From a checkpoint of a small image captioner: decoder layers 6, trained on rendered landscapes of hills, water and sky.
Rows from block 9 of the image encoder, named by matrix and row number. Each number is 128 + 24 x the weight over its row's rms, rounded and kept within 0 to 255. All counts start at 0. Numbers have three digits each. After the name is the row's rms in percent of the matrix's.
# conv: pointwise conv (encoder.blocks.9.conv.weight, 112x112x1x1), inputs 0-111
conv.0 118:133104117063139110137120145142103161137143123151116105118139092157148108151207147113147134132098099128124140140138170130128114139106075135121106137081200181130132126164147125120130084143115137137100132123122136105150104118129144139129116121138115150121171127135115103147123160159107144137131116126153167158124146192115098120126091153093
conv.1 091:109138058109121099131128153108131140101133149148149152156109104145146116099132097070110100101106122123139116168088125111123111112115116148095139149107179111101118189105137148120147140096173119100125142151102145096081158126147115160130122143159146099117109138096074164153145137116134115132082148125108136121088130135161143108111125132111
conv.2 097:118113160128133145129119127094132111114125121118150138088132137154105125176136135107148094129131109132115148120156091137111148136130110141112131153096152096161115159113130084105105137150137133144147134144100144083083074109170126107099127139082124154164176090123175094104123100117080163156130149140179149091136136085115124135128150125089
conv.3 094:144174129120124142149160113126111088097173127135126126128123131107135144148120118151089123111126182105114112130159084098166173115153099079110120097175138122134143097122144118129145100130122121155106154115140085145147117150129091129174158099146147116168160110129153116129080163154096120100095113146138157116110162073136133115156153116134
conv.4 098:167110102115156090100119149153115117116115141168119132084123112156110142078167098125140122130134115136114144116144122106139143140135112132195153122209124117124146129153103164091168097142125159120101137167114132123164143124113089116091111139120130153117107176108127124147114135159140101115090088104172115156127090118143146146109115114109
conv.5 094:098126144120150096103099160148151133132127162073085107122107158102158137149135086159146108145103147167129120117160185091136124126165091122119099108105127145135130132146108159095128149126119101110138098121103145138169154082139153124136122155150073107156153135103130097117114120110141133130152135143126139113163174167133168128157161164124
conv.6 101:108102167128107088102167146109136105121129120112189170109129099112127139096148087143129124114181174113095105101117143135157131130159144143118143156124084123147116107135145130161130140096163092163140120101120116171133133122115135143101127124114123165143126114094109134160139151114129189118101123136160190127148100116130127145108182154137
conv.7 094:144133101190083113136087114164132094117172102164136121142159122140137107166140141115143127136101116133107119089133120118115118097110160117123114143162154123171108094117142159093081136121128130110114156147162084178120082139121155121119154144086124143172156104142146159147115139130140139151159128138133112155102097101121082101104113115150
conv.8 095:120090090124141095148119131119126113111119117161106115098105123114147136139123095182119133141127146102112119142155081089110149157112095124144180097150131114126089142128099135146158154159105139145133135164099153122093179107091148070112142137139163168117126079152168107159117132128169104108133137116096113143165108110119139141121121085129
conv.9 096:115131091123115133127183109124187142131108102131128158102117144167129095133131187143089132084113138137136102110090163121143130093093146122119139132124123212097143118095139131119130138097128117102149148117134123120155133127160139126155171112144111111118104128094117099101110114127156145124119156130140146155089102148086104129187105099140
conv.10 108:135111119109149140143090089116103177112134179149082135116125128134139132128100136091128106098141119144077116140127123122141108127159133108121117102110150119157124121180168109105124129198164170196149145117131163145159121144139124097147162129133118155099156123101123104110149148122104100118131110131113140094163117104142108097127092175126
conv.11 091:123156143160114131126105128160177119163121196100108127135127157117069142125116146145075144139142171169144137139104120128166124146160091149121134143094100155113118107126167126125125130118126120119120144097122120087133119143135092097139114122131079153121147156115103132117130090115162180102123110123094168142110122127069108115143121125174
conv.12 087:126126126124130140149128169156126110102131124069125110097105155126135150105117156119167185138144122146120140148123150155131078177135166163113147133117136123144121185093134082175109142120143151104092139149092160077149158138138128168145123135100148124160112098121091114088146128118134122133096149079150149110118100151141138137134154128144
conv.13 108:194162103149147098087168127117126097181145146125100136126100141096175194137082107134106108134124122103129126133121115122114108161135133117154105110133113134148118092093137114120129152107100107141148139112129131121140138144134122131090133094085140130120123162154088070137158110150119104136127059153118145117104130144125148136167130096110
conv.14 106:131130137125113114105144106104153150124078125112129139172151120139110131120129124177147165135127116080129106129114084139110124125092110185114112125209134128110114106102144127141112104183152149129131135133125168129132113133091132156070105138106119111157114150135176133132087143139150147158171118163129114130124109078175129137102112139112
conv.15 099:166090121138101109155109052140131138115130127089115120178101088122139132162089091108150159153107120131134163088118142115146103126083112136138103111113121066106130115091157131114121099144161151138114130124108123138164120116133154141137118171154112125178120131096131143130157156089109099143171099086124137118134125117107125120116171129121
conv.16 099:075105170070080132161122145157134118114135132122118141135144122132155156133103169114166164129152138122166169153093123111087130126127128103085115114103155113144102134138092146154124104146110144092135110145139145109123082127153179155109102086120141156116118162131146104108116129124103104159146148131156158112099102105122158119115142087090
conv.17 094:149117170141169089158102144098117113061147142103144105156125176120088122139147141171074099154143137109130167155130140135123126111157139111138086154161126131147093121146132147107098123116130089114108115115134109153129140120144133123132093175114115077126160130143134107143160182126163145110145148131115172124145174111156133120147140111128
conv.18 100:079105099116122122106105105144173092156115132105121108112089117128114090147094146114091121107115161120153144134108120092109155141106124078122135139148141132117159098113130139104101104144119103140076113160128133109153127147104174146129134139125142101143176132116108156124150120119160114102104115085137161088093084084129104121161160179124
conv.19 119:135126112116139115129138132137120121120168123114109135067084124124089130167129115121178080111108110089126168128126150026141122139127166128134100105072124141167119114139111144118159103076132107115112140111095154163163137108138142147135118146139147151123171141107158129135122165135105112136109125135160123086121114145117119121138152113147
conv.20 094:127111152162135130129093155119153106116169150133138112126125146088116111143154131141144141123137138146129098118106136130141161111104122088124201100095124169134125099150146123087147147116102117130163160147130065127106120099105106113090146121135086164139104121121142078154112117110124156142146155118094124114085148198087117112131140132101
conv.21 112:097099149120106102116104126091133095068115168098135133138101121137114131126105123182128145161138167131207112180099139107161112123109117141087159101125118142084161142154102157118127091143170132114100136118128122142129108100145171104118127099152097139142141127099144094161123132141106097115168127128131121108095137129136162142138111115118
conv.22 120:136108125131118127122141146106101133139094137142108105157107121108134115143100173114123106166123077119143127134147146124080122132085125054144145159125107043134152118072110122121113081073137120101131128115125126110142108115163098112110126117107128123179127108106166091131097134145122128103104116112095139121127165119138166118101111142110
conv.23 099:128118106146135105148125115134128130144162127130141122098133083097114130149077153126106119113125139134143137111110109141173094142148086139122114106141147203096136123097120121095099133121174125131153117147090121086166136132184099114105100137130119091159123117161145140145135089164132138137117183142157138147117095099159145126111144069156
conv.24 101:104170088150149131115104122129092133095110114099136099166103146141143129082097102081093148128112118125134055121119099155088138137101126159147095154097134138109130102116115141097145113192104099115104113087111104142130129120107135135123130107120160152146139162128123127116119148127130143105110083143112114158126148133183116109162137166160
conv.25 106:088115119153132073159093155129183123132117176092170128147138111143115146143139161148159110105125130146140112085090128142144133113179160121178166137129130123123167110095119088131113135122168106165103169103115128123136121151095126169120110112145113128128123086155086111134141106137166135104098101107109132131105167117109147118143140117147
conv.26 101:119116119138132160102112131103145087134108118147097140107158120101074131132116129127114128082113171104134206164142130159098182126089168140116143145114147150138110132118110087122154096125143119149127128125137179102150116089084134117115122133129152143141095147119128141128089133143088132149102157142143151095094109107122136113166175101140
conv.27 104:179098128164149089157136093135130107137148081172156092168152118152114142124162142141132131131121146126123145159134144112134143139149113121188178123178109096111151172122133115144133095105150123114126148162132116118142135096082131131118112120107158119142155191099109083132131094113186112137139090129130125132126161120130148132152109124111
conv.28 096:111147097113096122110159138096106172102129120140098132126138116113143176101133141096149107114143088146199123123133101120115132090090132164087120125100138109089120103109134117113125148122132175132115098134091174118124104162132136129153173110090127166117137150127087111130088155158172141126106116133135155148072128144160142097130119142118
conv.29 102:107139127107118093170070107116116164089124192071130148152109155152130116088126107189117134121147125134083145099106140129138102118143147121124113126087135088090158126120130159108153150120113118102093134112141118175181137104147139116099137112144123122132107135135133102144130141120135124077137146153099096111105147164141150100139114102147
conv.30 094:156094110084183101110132186107129143113136163103138106138098136178118157123165116163116150129109094146146125134168155114153132153139172180092127130132144132121091128144114113108114128131116117104111080118094114128081116143148109116113185140144112100108144159111106138116114130096122129104117071116130140111135130104137165118158108130159
conv.31 094:143100122119097146129118103124149125153136141148138142127107138178111097116132209125116144122154133125096139152118177141113116157144096114113139125111094098147115133167110131129148085140166113148143139160119130114110169125171122167112134130157158099132106127116169099111148111139134155152135205148080143142109142126108123156107137079098
conv.32 098:088151122103155149136096112124155159107130089103097078118133119117125171154128127095126160112167131125130184166132149062161133174148116078059101128143115122152112114119132141129088115147116116157129148127130153079118131127120171136110129145121133146157136131129120104113100116133144100151144098117153134155148098106111125113178117128125
conv.33 113:088133116141134115093124138159103086140146118131134132128150100155140141120134117150116180111118133135124120192111107139200136104158138118111124122138129135138201168126133156123112097130090119128116109158143164141157083098078095150125114162146138091117088111093121164166095151104114154112122122127105148102106111129136107130137150159124
conv.34 096:123124154114119117113131174125132123113122139150119123203125163122139130105114106151152128142129135135103133134182161113139118123137142116185129166095114106100140130109096152117147125162176164170132186127144076159130143100160101094140142149117131171125107108106112145112178139156115108122140110114107167088138119153096145130132104096110
conv.35 090:139102114154103123122108132148103174120102107118101145148111163123119128093122141125128150112130128160092101147143100115130176122105191145143129112157118133098131123117124137114175086118102147105089117132112175078175147113106095128077138164105125105099151151134124115126145090133165133098132147084128169179108154104114105114112131137143
conv.36 096:154145204144128099135121111133125098147140122104149149114124140135144134179109101117121116156121133119145136188125151071142135131101089127132097150126137103164124120135172143154148090102159126086119075096148171113143127121089164088116132131108100132125184148114077113165126117130098135130112128128111098124121128128114109126107166120146
conv.37 108:092112112130206152088142118144099125123130115106142135121114139139128115089153132144128127090126145168140038141134135118113114105124094090146159159130078134146137081142161139148154072109120129124129156122148157105121157135176142123123116093126134131123108121137110129108117121125116132161107115135102094116134082169121111131157134150170
conv.38 106:069151114140109122112134118091094116097121123107123089103074157115121150105135125148125126139136140156110148124131139102148170072164159113106156100151128108165116115135117099168108131094130112127136132105114151129156135112147122157137139129135152131111193133129208091103091137110155145126130130128129104105100107143133089120173135095148
conv.39 093:110096130139122089116120090170111140159139133114085128125121123187080147138116150116134135128178090147108090070147114149117106129115145113134103131103114149127142109152101139189135148115163118167078168122140105113147113165116147099126150105147168159138111144133138146127077098130119114129098091103123139148111130149142100160113098120124
conv.40 102:147138135118162120143105165109118132135085159113103102105097107133144117125109166102079160128105160124084111109132166061134162164139116124106158122155144101125106151104126115120118154101144163133111135123146121152156165165218132145142127147140162116118120106096091141145127090155122121147148099131123124105117145140124114134079114121118
conv.41 095:109130116164098123124156177124163106119098121154090130166163153101137123157123110154134114110120109153136132113136119141118084113173140103121106125142153129099099161148143074123103118139099155148099114122092093116107117107148124120123081091142113178100155203124129179172101117121119127140170110122112118138136145130106131129125103118092
conv.42 103:177122111158161144133134117166129140140114117093110135112125123115115109137154109150131126162100100195124123147088168090149130131152144083092110128172145122110138117105112109114110101138112114142142120102129160129118153148138172103107140098088105100120096175099115125143170112086166158134157140109129145105121144125127184147127137106079
conv.43 100:141140152156126120122131130099130110134116139105082126166147152128135140107166143104153196090133131144112128158151085113118129122092115121137136128157102182174105101120143117079105125080135121150108118136170124151195153177124121118148105151123106155117098151119180139139141138154160135098137120120113147147143072142112096139124133130130
conv.44 089:155095138111147132136155126121102112124150148120103110109067157133132113123153132123187126169130163135143094072138130139141101115139117091120089115113108108143120138127142132128115113181113135074123167138129130145136144113122079122145167126091138138176174132108132114141111132127172166106133148142100104128159174126109123098066123114153
conv.45 088:177117090083129123152131116144126158094174134127125102093131109098138121147109080168101097113101150141097133118122131090104139098133069157113111108142153069166107108126123133098133116106122134121094127136118132155114139101129116160144128150116145101129135108107127125147161116146126130099164085140149080170120129128123078142108153158084
conv.46 096:147142121094107120111119105113120131117127155183139136125122121112119090145139130130139125173132154134109108124112115116140159085141098137136108139139177094121122195149098095124112168150128148114132120113132144142163126104186117154103098117090133161128170158134094100104176124123134122116133167200143143106119096070139120156116140130126
conv.47 103:141124181103139142123143093115170097158094117114148170148134127124123122095146112110136080134115120148106079166138159118134105090113103144084127108143112160119107111111133071111117111125151126136122153055137155154148112151089137119104087082113108126175133153130139123125111150093146115153155147148119103116134135113116114106154158092142
conv.48 096:104139160141103166145170110121147092119130093157089140108093162076137120096152111086141079121129164111167099125137152123120099121098118092105154158101144116142187173132121097107148123082116137168135141140121088094104074142119110110112127145105102119139141126116097117139154155124117120151122096156146134118127126151122154129101102134131
conv.49 106:113104099135117087137139115105158116092108142140132094078157131196092190129114163089093156116142151135129132148151113156097090124125137124152130116181108141168133104134098132107112104097129125103154143152104128122122114092121127145124115127134113113074098131113192105091091131126153123132136136131119144154119081129152114149105137118112
conv.50 104:122169109144111126120116091121139091110101127125119074167113119094076170105116179125119146149148102159186147164130145114143151149114131128140103082140136119109125151145123125155084161113132142162086145117097092135127070146123132123134122128151170105139097148105109183116108117092101128113113142152152145129125084143121124107121140111125
conv.51 105:136168131133150118122118162122133095107131111126098117146145115133152159135060135154109137112163120132110152118161109128148095135127126101119135128120120110070093129141131128116136127143101113121148135159125141129136110156099101060139179083156125111130160143113121122124132169078113097162083181139124131087117136203144136136152122116116
conv.52 096:160146123095113135113109105115140111160136121158118100087116113153142089113168105124133155136113132096114106114130110041119117132180121113099152102127111134109131131109092139161135109132111159147151142146128117132122060127088134101133128087175115133136136132112125150142131096121177138097116129114098152163064093109105101131122110139138
conv.53 096:171162096164147109128145113124122126115138101110107121141050128144137132158102108135087096115145126150089100100092136135157131090103165118155151130095125130142152154177131145103127166068121124123111126132170094154120132129115099132125110130138128133110149145103160096107137109107130145128143109089148142117102170130121075174160111110133
conv.54 103:096114107167145128119141097126103114128171083111149121121136141064093118117167125178120131107117162136103153123136102133101148132088091124143109161121160147116112136096150122115138124168110096105172113161151163112136152133131149116123148105161097122180107131142180106125114122112140150112119150145166116118058138098115113151123108147118
conv.55 099:121176143104149121136129080121111068151106119142164134097122127127177100120095121084121146169113112163126106140150148115137153115167128106166140115131173117153121122132125125124128132132116110121137121077136149147145115146122105134141125128148139099128186095114153126103144063169147131116128104109134096089153115135141103169072117152164
conv.56 091:164126089125167160115104077112109145111108139138116122120097116128107123180100169132072139120110119113141129149119143116142122170158116127116125095139137128134102119089146113183152126135090154127150143121157109108125132122175177117144086069127117150127110106114137178166171148108112106148151170145114122168136117133124148127153160120139
conv.57 115:106097077090157157158096120160102122102118122129151128111148083137108099100109111128145153163172113139119154128138150126130109106161070084160113091139099123138151120091093105118150126138151190127137099133106110080141089137138126150125144124141113132101115139116122129123094133129090135136133116105174168121124164119121103126178095123127
conv.58 094:121138120119114138111113132145144121101188143177119126161121124086112151121112127141091137150088165166086120141117145125121173109136097155122124050139155126114137118166137113145155124131122146092095111160120084133163156126114168153116121118155149111127106148147114110151122137149121075118123127126135135195134110143097114117187146121139
conv.59 100:112111148133116102125175140118125145125140129121103234123151119119137131109144097141112096119127127106125137087124154130152153065144136103127122101127138118107097094132137111123161114102104114107115148147117164141112153202126156116090139093104112122163089138116129136090109130136121098093117122137084156163133139116115129150093104116122
conv.60 112:128125132103136120129136143168124091125153151091134139133117126108128128103139141099084136150121142129169139130172138093133117121126091139140129129101113120138117126128137162148123093132142135119150164113098156027128146121193140152179129162154128102149099148155132167122101121105105119089163165116093118113124138147132164148093157158131
conv.61 090:093178097149159095171141139145120124143163092122123093117102134158139168172119106120165120102116164132103137109071150095148103126149127091118105129122134161146145150155092137112097163099133172130145119145117135112125144094142115179132142145139113145157096152140150101100146084109132094147110130113189114109133118109121112118107116117105
conv.62 102:147119116128116137137145171118099125122139165084143171171133109160128103108108156116132072123138103133105126119135089143129110107115156114118126132111134107104137124111139136115141103150115116137192125121185116119137122137149152130125126103149138127102101132075164148090128150139128124128161123083125120107139146171112221146091172146150
conv.63 089:131115106146135129132166131135159143103139100130124136136084158122071156064134179128126135087122147146133132134120100137113115114130106109092131115118138141064147129081112129165131091129139118107174096098136095131115115163155118097180112107127142129110124153115119104113148147105130102135084104137088136146125116163099168165103162102128
conv.64 105:100136219142090161136145153146150123107105099113155097119127136116189143120115141114087167143120125135131108079106131124153085132117111142152143157123130180138138116166118151124122165153109106121164127123107118112110149148177126127134108127097149143150104131144146157143132129105105116113140133097163104120172132158150143133121097145075
conv.65 096:105129138126127159130145101130140138135129131137124124125152129082146140177108085095112128107133161156087157171118164131151149186111116101147112131151118165106147166134146160092157088118130080103162167141178084096165126128150149172120108117130109157136142143144165098144136115113128151130125090103137102119152134113122118138098150130086
conv.66 097:128147122091138095109106102118121140172099154137125131208131116140128141127150130126139116141121133121123186138149095109159104132104172156111109167122149150089112139132134102130093116129111141161101137167096183168124146132109085135115160100146154114169115134119165133143102131128170144130105112085103084110116138127166136148135122090116
conv.67 095:134116096119154148105140124118113113087134165130100138188094130115139104130100152122115146136143124132160147177143114077115120126114173137152128091135124145163134077139147172113105111118163127103129107131152088110158145132174142114126121077110121146128117138134115122126134068161080172138174131149134126186131139143116122110119112091140
conv.68 105:108151119118175136081090154141117149129136136153133084126125124165120157109124116102137135129121102143149062119169153151115144161114178135149152147110143154111096121127165103102198095143114143118103135114132167127108097091140094160151121110120129096133149131119149141116190141123112158088123145103121114145145159097146143121123100101140
conv.69 101:149090166130153170110111139160100146072072094144118181087099121140113150106144092120134106125125143116134102115126148097131176121128130156124112150121132111131098100171114152124111094176113150112132133106170158073177134113119089114153076139123124133169159148121120127129112136133107132119126132163128136132107126127122153152147091117120
conv.70 105:087152102130138096147095131125118125131153133146158147167117145105091143130118105164160147120123109133102143133126130138127123119073120122107133162127102162114182094129126102139165165117103122147098175122159152108117100151159081114129131084165152110160084109154140135156144134132144124129137131087105131120102142153097113148159157159061
conv.71 090:122104111100129170118189102112127119142135115100084130147101133154125123133122176107159117092097104134187140103156121086130144138177100131105161145084155139136118120160131111130116089153127155158107124114126123113133144154121141094127126121096122146106090141128159113107146086119102123100104142129141170096099109111071133152157156093116
conv.72 101:110103204142148101157118071150127084127081114165148126116131104122151164120139122117115079153135132097115140131149156104106078103107120125145128156118123150128149096157120171083126087095148147127170114151136120160101090165131142132130143119125111151149124162152099134153162143154117163130132146109104109133151108171142140118129131121107
conv.73 116:128112125106150115095131158098195111125116128130156143112161126133156143145129138124106161139119109140173124148114164127131142138138142142113117095140183085122113140110138141116132098120132122102157105113123123136170122144121146137093149127103084130193111094111140120105153130149123147158114102156119193180102184138137123105155077091131
conv.74 101:163111102110097126124128152121169126094095139141143121137132193102132147129119102149099128155097111122123145140156136106112115181137165144118111075165129147133122108139153099101105140140087138114128088131105108161110129117106124154158103145136137114085116164146109164141132106097116193113186136100142129102126132127114090148149169097130
conv.75 098:093150135122086136121136151175172109106097111149122123102145120133136116095123148099153133091104128083136144146147137124102118166148130113102124131130099103145142116113128079140127119164118130105121097090095151161096096143095144130206128137148137112112144136086140137101082162116107183173134132111164170133148106110145114135137122142115
conv.76 109:132147080116115196200128136106198124120127129125134124198136125101109155139124153127141158153115125100103134120107122145119129106157129111144132146146159102104078113123124122162126077143107143139140135128147152107151130100128135135159141100127138161205140118099118116159133153100131093142121120153122165164126108135149113123133132112122
conv.77 103:112082152142112131117154124106130150106128121133150137138120145087151124121118091150163153112142137148100098173086132112102146123129097123111153139114111129142101138100144096199106187172126108139161078132115123150129123124109099149148141150102104172121157137073111125136157112140119153088118131179110118109140129120134111151158122163085
conv.78 096:103082138108090130143107099174181114147125169121106147128142130128179085133127137148106123148113140126127102146102128116151134119175088113162172123177119104107150122131083119124127131110140119093110185103124140139118158130173118125136178133127133141128152086142139131158097113126156147118116140104161157153166118142114113132145192129128
conv.79 102:095109113170120121126100144099139114115102119148137123090110109102099143120162116102140101128121141121177096146146102136103112100083143095097090093155184142089105122130104162125091099116148161121115127099113138093150138143122105118114124136098145140101122142140095180141093171122114109127076163135120158113117134142121103142163137073133
conv.80 113:100118115100117162126132143111129159053114120145125094102112083121154098081140155115063134135165091133124119139102146096077136104122144119102134134176128108116120153112113149117161124122121131147114132084117144159161122138118154095108096123141117140102110196097124138141114120122136128101137127109178112179137101151117127107145126134114
conv.81 098:084090122142089156124127193106142098121124125144130139166121108138122134101118119146119140133172129134111121124122132077119149178117126145132120122166082128150089080115122108141124102103134104147124146146093096103133131102193146126131149170127161108109102115107121166151138128085140106149131135100122125120146139177156188123165125149120
conv.82 106:129113118117148134136130137097136152136154094129115105132110121095112102142141161088139123159126153122102088139112121091139104091143077087119130162136090072088145181098107149139153125087115124106120136122131094103143110103108140148127150130101119107114163137090085135098091097166085113138123091133103106132159152107086103094123128106136
conv.83 100:113118133125191152105101128159127091107140102125113094132126119188122108105117117139156135129140164143165110149122151119091121122115106117117144073120127146130150110099138150123211084173136069133119108116163115145156116142147116119132134109107161124114127117144129147166149087174121075126162107122140130121142161126103122111122133104123
conv.84 101:127119135071107104126119148130112137169155148124147135128087113123099123102162113138145090112112145133062141077141168089161104104140111125091141188104170151172100120071133116160126142125126147074154153118141145128121140116099141161128115130129155135160111148130125110130136153135120129100152111149122099097096167120134161129150124146124
conv.85 101:122152139163105126130169108128093147120119108120107136110134132132121125112148104134123122092116126111188116109110137118141119140141119147138143101141129097111154081134132093117180116144102115135129126118129170110114140187110121120090110120129106101102091158067128069103174135075111130086150115140103179133124143099145177130098153119103
conv.86 103:099151146107125128145114148117159097165141157110113125185107153114096108114133136116104102176133133144111117108161138081147131100141129145114114171136087133086142149139129112158119103103141143121108121109131114088159129117101129096095122164126112141153110162163117110143180067124160134147170155141156117065138169130100129131110127125109
conv.87 095:133129090118099136134113114121133082110117112145115076148182159116072115096134153137115121163156102125132134135119152138161106143104117085114171138137116117128125126143154132159128104051126091125114127092112123127134138148126131150107127110094154115164159113107136147141102138165136164164181097174101096172130136113131146134106119155122
conv.88 103:155091145120119130121134135160146101107149128170128091138088095076105111136101074081137147135123146146109156099142154148157087128121150142156087140136157139120172126134095129137070169142157143164144157147130154137156157145109145166111127133148110135163100123130125117150173149153112106117121109159137128151139140140173127145136127089164
conv.89 099:148177120152133105133131155142084124151125135168125129135137095123138127118155107122117140124116142101114131132116166122184125111141153119118119129150139091161159131120104146129090103095126127123152146134165125155199165120103109176150124085186134105105116110127088170138109175116090135162186129161125157139143124121136112131147147127093
conv.90 105:088132163108122105128128127109132121119113131100141146121166166143153141126107102102130125138124123172170142143136099100103083140147150133099127142128122120110136139113170144165143118116168143117128131134142139150153154098109067088110172100180166141132162154117097099106105121077142171137086147114103142160094126094115133161135142158156
conv.91 101:147122134127077142145066081174103116147119124165138132160086125141118091108164164097134096129114137137100124096116122145128141127105094094120147141175101152114092111127116127127110115176140096150089129097128125101123129157115119096105106108121115110139116170146106132157104116101136126159112178086142147121157125091098097112131150135093
conv.92 100:081103159146129122142096159138137138132117139136135166118139168109127136125117158116122064108137124150133134095094106168158114156125124123137140127171135142130094131129167138172138091174091084155151118082125152124140109106153160159164067130132083147116152121173116126133116156143099160137094141136142110129127152151123158141098133120097
conv.93 097:051138108124171128103114145107110121141120089158124128106068135176109136092123140155140115150129118132138132105130127066147107134164089134175106146067121120121167113121124126119135115120107140146122167130131154160141153130151119128142136125138143145112143119087091123073129155130146121118162119123128152118107100126055124131132099109113
conv.94 104:078160117112110134082122146112124131095140142140177150125150063124136163108146129153177107114143115129106149092120134152127127145126111154121111150153139103141137152100121137205071105130106106103145089162093093089131130159122148119109102159122160138084121145103097155125136133109141075126142137111118131154111119150124155138121129135141
conv.95 098:126129118117131143127148133139167139155151115149107114068152130163090092152123146124089076101138139120104079122110127117147131154121085131122123121150174154102181124092147103140088097135113097125130139180168120125126150143129147132156145121172118116111175163110158110113121153122130164156084139093120117119145125139082104131164112147128
conv.96 107:118153120101107129132136141145077124138155168124147128138127147125184103129090151106090118106124107117147121129128090120159145095175143140164174121155150100093162111140081131137138150129115130152131137139142171125146169102156138101129153129148095129125153171115102113136120135183093164147103121123163126107138142055144148109156134112117
conv.97 110:169156110159138110111111099116122082116127148149125146127090137102150125130112105117138116138126121137145141139123149110168136113166132116107106120144092135145130177129134136174121101112107108131146138076105162128140085128194115149194148088149150113158128108142105135118106171135089123120096116140136120113110120137142165106115200116087
conv.98 095:179114162093138160144094110127127128150094151127134092087157155119085131143123103132139142169145127122094093153116174140118126161116101103090104168135152140145148125089127099135122119077115114160121129104128136092153126152073138137144098156091090139171119191138112133115100117123127152118130113083121134117160144118108110117132117104130
conv.99 099:116167105133105127096147092162079134118141142107116131131151093102149141113093132129143134178126125130114152119124126171136109141097103108140113134160114085152154129109138136131163109111099149133137123117122144115125120127159103169138167085131153097096118103126125120151070153112143127111125121122078141099184127150146194138080117080147
conv.100 102:127132142103149137142131135197118135141111151134121116128133136119111133128142120171162195141124142093121141113065082143135114110115132152123128130140119144128095118132119126132115103147128125131121147111116202210087173139135141117108154153145111118104128102122180097150148120106149123107149108151080086128137139100106166130121128150119
conv.101 085:130133123157138094152135128118127138152150154129141144140113129099107123099153148116112146148174103093121110126107075161169161178157123125089151085139121145178153098080144150152146115123124166118127170134111109077171109098146163138127065151125164120134148167138147105116153121128138166164106133134136137110157115133123127136127159146141
conv.102 087:094140109131141132149170102129160151119137165108140129161142141148089134124127170178144109138082140146161137102122143149141127154183076109103124156141147123123147145120133078135087113118112142111127159124129088117161147120128148160150107133135133152189097126112125126044124147104177149134133101123118147128146147134123137126148132163097
conv.103 110:150086139089158114137114091139107133172152115111170119109145102131128130139138156148140116106129137126172123126128107145177134136121118101078102122135108143123142149103096111064104171118098171127158145105109147105069105067125112114181145181123104081093143099131139137100126124124126105108119146127140141122129128116162131141129144126141
conv.104 088:147114142166120115119116115111114083106143109178147125169161123110110102120167148088146105143143112129129127109138108122157126132122100111130098159129106084117120125062084128141143097143133122130141167090146125125115110079134114113086100063144092156124139148124106100139103154124183162113138110102131128133093115172106112133126095133106
conv.105 105:122134162154113103154137139085114100136111110117109163135123087161123206116141101113126114112121166126124121111127135099106102101128152133143103113130059129113081154147132174117146124085092130144113104105148129127112102112108142091169096125146130099092114153111160133090104143105084139113147074121109110138126156134131142168127125115120
conv.106 100:108131144097141149125101139127165147098079151152121158160113122108138116109155093151136165096093145127146090138113150138135105101143134193133147118156125120130076108131110125133109119104154138137108115112127125101116110134126088143150123116149097130088157107150155108142155189124169098127091154114096128089189140095166119145139124162116
conv.107 099:168121130149114097127138103152125110164151134153114115099217149104118128162134099120164139163129102109099126141111133116128058125110148082142131123087102131108130108120081128117122107087146108126136153136131159111127146112126135101098155117151126152138106140096107098133205133098128147116133117136112148116088112117163101130112100128153
conv.108 094:115103128112145119132133132104144132132099166137129123104117137133098165132117089164107161116164076142095133100081160118143160159105142074087134093135108137113150140106138084098119097107125154148121109134147098112133135148131138129084107102138149150137101113105173157145090119112144128124165166106081154128095125170097095143153141143153
conv.109 086:109117095121129115139166165123092111147126138103099124116106103139133136115115152097074165128141114126109131175124149163121139188117154126084121104100081113165135131108114108155123122130125117127135087125095104098130125168138166131128125203126156120145083110143104099097138144106149144129103154124117152089152129122099154138169145134083
conv.110 089:142171116106169090131107151120062127141102102139134142134110122138094167146123087109139108169137099094152112148133127109137136127075156174162081114181154139155131100122139144115095162112114144108124107146135140177153117131130130165120113135138130114166137077109129090106112099175132149092135134123131115156148114155142113125124123105150
conv.111 083:137119151117129127122113115088103144147091133135113155131146136110126127139106145130137148112172121120113115151105152148127154127154122196125110120113107123136166147102157106066115172159114104109150128111194084125156114140134152081097075091173154114132128092146134137147112144157056158146113141133142137121105153120149128110128105128126